config = dict(
    model='audio captioner',
    n_mels=64,
    tokenizer='word',
    vocab_size=91,
    encoder_kernel_size=3,
    decoder_norm_position='sandwich',
    decoder_activation='swiglu',
    decoder_head_dim=32,
    adamw_lr_other_params=0.0019,
    batch_size=256,
    warmup_steps=1300,
)
Rows from block 4 of the audio encoder of a small audio captioner, named by matrix and row number. Each number is 500 + 50 x the weight over its row's rms, rounded and kept within 0 to 999. All counts start at 0. Numbers have three digits each.
After each channel's rows are labels from the 100 clips, of 14848, where the channel reaches its highest value: "strongest on" is what is common among them. Only what is clearly more common there than usual is listed. The data: synthesised imitations of 52 everyday sounds, one a clip.
# p10: first pointwise conv (encoder.blocks.4.p1.0.weight, 192x224x1x1), inputs 112-223

p10.177:482452540534503560533493573489427492436484412413463437480481474494503423502462469515504474581413492500534537522526468396554489504537588504529456494415720468540486479470521505462507494479514516589493452595452485456421470504415544476559560522465473501477424512482520539562497408412486511546517423509513488519583531495465487573496504535547
strongest on: people; footsteps

p10.111:551496414532496516534506462485489553472616566508459526669524487448505460540565533578522487433461501494481388497515529477397686576515527481445512548471558488678582424546496439457401563541554459503471515485550486433387584559414540485496475483605513508552495528479511522499471583486493549492418525501481589521554536452458511484490543539495
strongest on: clipping; text has "clipped"

p10.168:541578513437451462485480555568491454406468472502471506496471579467487508559498506438489504435478468467500475515518567494471563469537467526441485481504446512423544432465517586576498502476512459483460484457556452473440555494421554503534460447502446558508559519505483459506459437414525539545425582419552407521559453410616493421535500454405
strongest on: bird chirping

p10.24:589536450502533435455490519550435449525592493442529431486546597453476500481491481430529520561534539493515466428540411545519504420480560547518457478543541501527455653499440451636442484535530418476377559515479484499407614518472459472510442496542475522470510480574451444459497453471559476489426421540555507507472495439530555494530499472505
strongest on: clipping; text has "clipped"; white noise

p10.1:501493513497546473411472476487504523459465511525475510485481450570525489524470479418510481584460440474569518561445497464490539460466481496511565525527591494431529463507430536501470392514455419505463500496487538509516455501491561478546479536427480506514534537506500495529541538562432465602522621472470451523522492634552545488550497525560
strongest on: bird chirping

p10.12:503529447474491448554477486521524540482558486526488455518548403504508479457471498594460440591568526488543418609532473483475469440544602492587484436468474487426438535499508567523483482568540574628481556519484458490569519543477576549510562474418428491590538607609500436502460512521488461443515469628641476514544539493480575585427412511461
strongest on: signals; beeping

p10.146:470515540459484532500521401543589430459408421521397509524387572512463578514440559445425388496460465451543472491549444454444460491447504549392466541498533590560481437502500457570518476520499566516500568445492530491468440493491467495450467563482420501436446473558385476570483474506429490466489465552487459411432430525485556488546536445482
strongest on: people

p10.172:496438522528467521607602558474539488467471526540435526484514407577489436430523463469620565517493493552472419500475566456526412548456452476558494568524575511503504558467487488552429520463483503566466431499501530510438452420399518499500441515487408556453506440463481509490435519474460543479506557510437486533445541476516392452548536477516
strongest on: water drop

p10.126:470442412539433442416516563568483576457486542425545510489493463456442503623505496486465514469481459491436526576502466515571461462484396597490422540503587440480479569528531556534455523512531601597436556493505532521487461560554480430460533517458460495494426487547487495562503465494451474548496512487514567489546541390424558546491567507522
strongest on: clipping; text has "clipped"

p10.109:504488449507496535513510518520518513514458503502413485474585521566549547449517517491620560477418527489499475555475503448477482535475450505502536460552534451476495468458542432506451475466464471440525500470453494446506494607453526557485479527397485530485472467582488464498426477570436375584483348468457585418516559459454510550462478508505
strongest on: animals

p10.5:481519442511508501490426498487511422625516484505465560456484498456443468424479508432527475397555437660479435458503503465468452522517440559483488496531511477525550426574513551529443544481453531537474493523519494467494538560467409476596551564426430483545460482457519538444591429509512436500450504404500594515500522393482535516465494548445
strongest on: reverberation; text has "room"; text has "reverberant"; group: signals

p10.26:570451488509480535533479521493478527589513573425556452454560489530474466471459471486491461432565409455435609456640441498528497525502524524459594525589450475469470492488548502529562454540475469437474507579447523470529581489470573541548453538459508539544500473475552545535496547543417516508591534465489563428468491468564500511524590523558
strongest on: bird chirping

p10.182:442576453519537495512440560487389588506499484512504472561418479485598588504528417411510474479497439503502566546454480474539472512378453467503476448525478475432542625545415408537566524502447458418473373536461503422518447543475581452445543497518553447491587533389495552530515566465522486444491530448557454582483455427447510550526543551542
strongest on: signals; siren

p10.17:462481419426354451491476503485494584466470542519549490471506488430468452463491532453602591557444569458548508468574443535609480615534562462473516578521552516501459407455491539447449545475505499486617465566512530502448581475505445445550538449514539517576489532506465534442490538503437483424445536558418353593474499497519552570438485577472
strongest on: clipping; text has "clipped"

p10.79:562437466403500467554464527570511445504500438498485552475510595577382512460501505536538504517447496522557514505521581479564509437539464445554463609523458478480517495444437576539515501527488498484434444454579522497527460538591561469554504512506451449539460462495428649476565536577534484516488404371513620554480608499404415454562486490490
strongest on: animals; signals

p10.77:461519575538453558513483473505507447545423566473502525513534497549489453410464536489468467475501634582503501535455478527499494453502616505564488542538487420500499490448462437541491447488495540460441570386531479473551466490570489559562460429456458450431639451498499496418378701453495569408417466576519516541469578510523450442397461546524
strongest on: bird chirping

p10.64:559483579591487564502506513424460542544507444535511506460611533464497541600516567575468554598491515605500515433497459510462462587571529445501507645521495486517539576501459523540451477511540482621447517475517474487540527546538505437584506556499406500475546515484487453519554482452438551467462542516488572550462504570480534524486592565500
strongest on: water drop

p10.14:493427520401419427532547502473422463499449480558537522575542451491467550465472457533569499450460495465510623508489543504546512428550492489461483441546589488508424574515588472471488619548425500523392528546525546472411546486608437546454570510512487457518448569547445487479529511533454552510522487473528430469471545469595486599510538434473
strongest on: water drop

p10.137:668463501545561547466556517562543454457394547513462545451570520446556452486574525551533445465527582495459466405527477465568463575490624469442478550497523552596554467511629419441485511559485498486502582458552597481500551459510538554461436447417487529539593496438458432488474515532502434532531491494538483473475456503496466536459490494478
strongest on: water drop

p10.163:522549424538428508535565507597417476468525468461511522522447555440442476570536485481482502523560505480430503514534494550524507509486456560543529439547467491478451450492476509474434479500454544449437459489544541481451428449478514468544478533570507494423506423556424543584510493496495478546482420435491543472428553545516472522556493561444
strongest on: signals

p10.147:441536447530520585531437460443509516515501575557548453543557437484442490486452447465489430483485394495487447497453470432428447590424526426572456525519397428408513508561530455497493527511495471518528461477504501480412380496422496539471506470571438477416430527484527639537513468461482473466498537416522489435486473467449464537534463532441
strongest on: water drop

p10.84:492504538480531597566441467358456514495408581510511499547557371487406545534536559420437600558540556586464511473520480475536431540484511451538536603433495511421509359623388515449455383510561441490503552485453552493471524455544489501519533458582553483504568497468444473573469451505504445548547513529458444512517482427484586513521548516503
strongest on: animals

p10.2:490512543613465495523464402510481498530544416505456598485511484456511509442426518537540532523477386505471608529537630504499548417559471432527548564619508540402533445434494499523466499601465511420499396499493517505458464436457561561449527519463407490564448487479474412510580513530576578529535543509491560434443488474485456479462562445565
strongest on: animals

p10.31:435528535547468563499506569477521529473521572450564478485450427529525567529505461467596580431509428479506574516518419486453473622477483517576477540524528534477452525493553554545512469426550503471546492426557499459471494548528468468560377451494486608521476515553513598466573451397485631484515499449526523490546504501550486471511467498532
strongest on: water drop

p10.42:526543494476508512514406529489404513505607575520575508433489463535436526528481431540438588534459458510557542544446471400546513448504539616493524538445513469510437448504544463553460531488494418523621565506479520499424482455495450495478564427498618473446554530608546546476541501518510539556545479499389480551606437532452479420513631525442
strongest on: signals; beeping

p10.36:541510430497509551542556570449516545533482471479550528430514479497446505529505543420547465497551536415495530502439439558456414575559549508368494478487523559489469541460408498494393412359511443568503441534394530540522538579565567504461441554611451441515597454494464527428524547460442482482452424517515521469506560452461519453419602491524
strongest on: clock ticking

p10.61:465567458505466499515473531475482532573510525447489508502563503475464485508567513490497497451497529485444469505594457392525473489464571446468472433530430474604532464453395518518552615530566507499519502533530566550524472454492469480512492557518517502420617451526471486458586569558443467482451552452488547499478577536561510592595534558522
strongest on: white noise; clipping; text has "clipped"

p10.118:507469506444512502421439580457578474469486512549520538530469523563484498486531582466510534553522441527486482438515541431533569428369579422573518559432504509451474604521573447464504470495481516576657466572520513471478514495504516529473532503495574511501524471583499490488478557599421508456497487491517510467510435445450579521436478484554
strongest on: animals

p10.149:544559412643533530466507525418505521541547553516506496473484482502430454485631577493507413507487536546543522590444476514500487511482531526455516438519497420467480461510468542564406569428474512403509465478420418604524531518567558494510498479539421424400534466429473520495538572473502539468419438490435502534450434522512530484439448483588
strongest on: bird chirping

p10.33:492596451608466532533461405481427458538467568464463561469553487471440568506501517424497522415491432455436406439476429570510493446414488433417550479542409435426541515487475544483529511477525507407415493427550551423542517504496553494515396545527484487480501498435452482453495402518470541607438577557608623452457532517497539565476514542524
strongest on: reverberation; text has "room"; text has "reverberant"; group: animals

p10.82:515459514521485453458490499461476499470512448526491501544532527526519458564445558370477544567522506512544462438448408491540452493476489476420574467485452552455436546481443448509551533485484528414467579550587567428460442454525470439492537483366497571505506514414364474560640522512427492613445565496495533556542429539475552587523514559448
strongest on: white noise; clipping; text has "clipped"

p10.174:434553493514496594551536553502485512652526413550452569548423501439557539452481533452594410458665445481542624466394478400510495581494510461490533482507451475489476401535501526526512463592519484454523492448476438495498473490492488516477477607402507428551498518452507472487429561484491511513491478536472502510493517457466569436455564502541
strongest on: bird chirping

p10.85:527506533446513420440502519512518486528502514530501522407420515477471473446471556622554430556523594435432553497454452544543530528467587592448534578496509488543528433484399458489423463490523441548488508519472463432490445408515602461523455543638513506434478554519451433469496442475489499486566552541462475500422447509428505548479471471543
strongest on: bird chirping

p10.123:523480455403499523502501476429500529549433486470544509543516526512488507442358523474526532485573432512423488456513451519511573479479611501477501543580378453423401461451469422456468430518492529473527510396504536411431517533522427485512507526495497449618551539534528438478531524586486475425480454420506528430461560495451568521481485600547
strongest on: white noise; clipping; text has "clipped"

p10.3:520460484506552421444522451463453392470473528417481499370399413501483486452516529520523485500466507537453531446522454528528592601514416553531438494464507503556474522424423451491501479556428471615514576505479533504593502488443443440548565482412436497511488539426549368474445469472404534401473488530501610474422445444464498490505542492503
strongest on: water drop

p10.54:550493548411506562568459495465548522406469535489503431480525455449494558502504518475394551555505589415482473490448523526558527494462573509512522562518614427423465419620519554546525593481583546544491455497500431519480528434397526513483464499488496472506440563489586505486500449483432447508583508559499515479533554399464380480619566486476
strongest on: clipping; text has "clipped"

p10.139:554544498496422506544493465509510458558544583501424468442502390520446477556492523428631499558539590503463495523407471466454458450529533476405518516543469473511526502412492509479485450592414564661464596580549460452450469554477496428543511451407521493535512499430487422483533493528479562457410503513475524501587507491473385493448497452544
strongest on: people; footsteps

p10.13:627467482498637477497511414423484580471562577540473447575611540531520441530467478379469470496531370486485472424451521472533573440429560524521492577507529468436427548435511588518454469533447496556522466555403460417485508506399546497535446432447467579500534558413533484504577512495518466515546471473514466575478474449514463509546447497543
strongest on: clock ticking

p10.83:502464420497550525397439559528660564521522562543599501451516480629515484488519523538495510475436463506527560527550586429482523414540437465567563555478544455530445387478538469562534445501529502533465544610561529601487480416449515491556526524612547489457531537534521491499487533496498516476504489464552469519477432584474544544516552456553
strongest on: animals; meowing

p10.155:425546421553483509487517429506517466596570427524529518496502468478458556511480578505457439472505501467481463466468451517441459396548451532483535469505421513517450478429494499625639476516474563492481508464422513463457478425538518393480445545557448545535491471471501508484507461671449533566484503502551592547457440556519517428485492570549
strongest on: animals; clipping; text has "clipped"

p10.103:445452403528464405590463487460441534463533548602488512582483424496556497439446569453528465444474485497537512482452467460399478455469594505500532545434450554421492547439564579520555408492491565604502506447673526485528510527492540558480412534447479542470450554533404558595499583465547546537492522491503436569539573571573509478441464531509
strongest on: signals; siren

p10.93:590422618524524513471527501485456424540499496563494501499532510433475522496532459425473473488519459540491515400481486448435450478536492488496466539543425455430549503470655485482491462505464386483480561509465465486490494455487527582497432448532417490607545472516489537527419460543593482402526461478503467503460416510498501514509553562540
strongest on: people; applause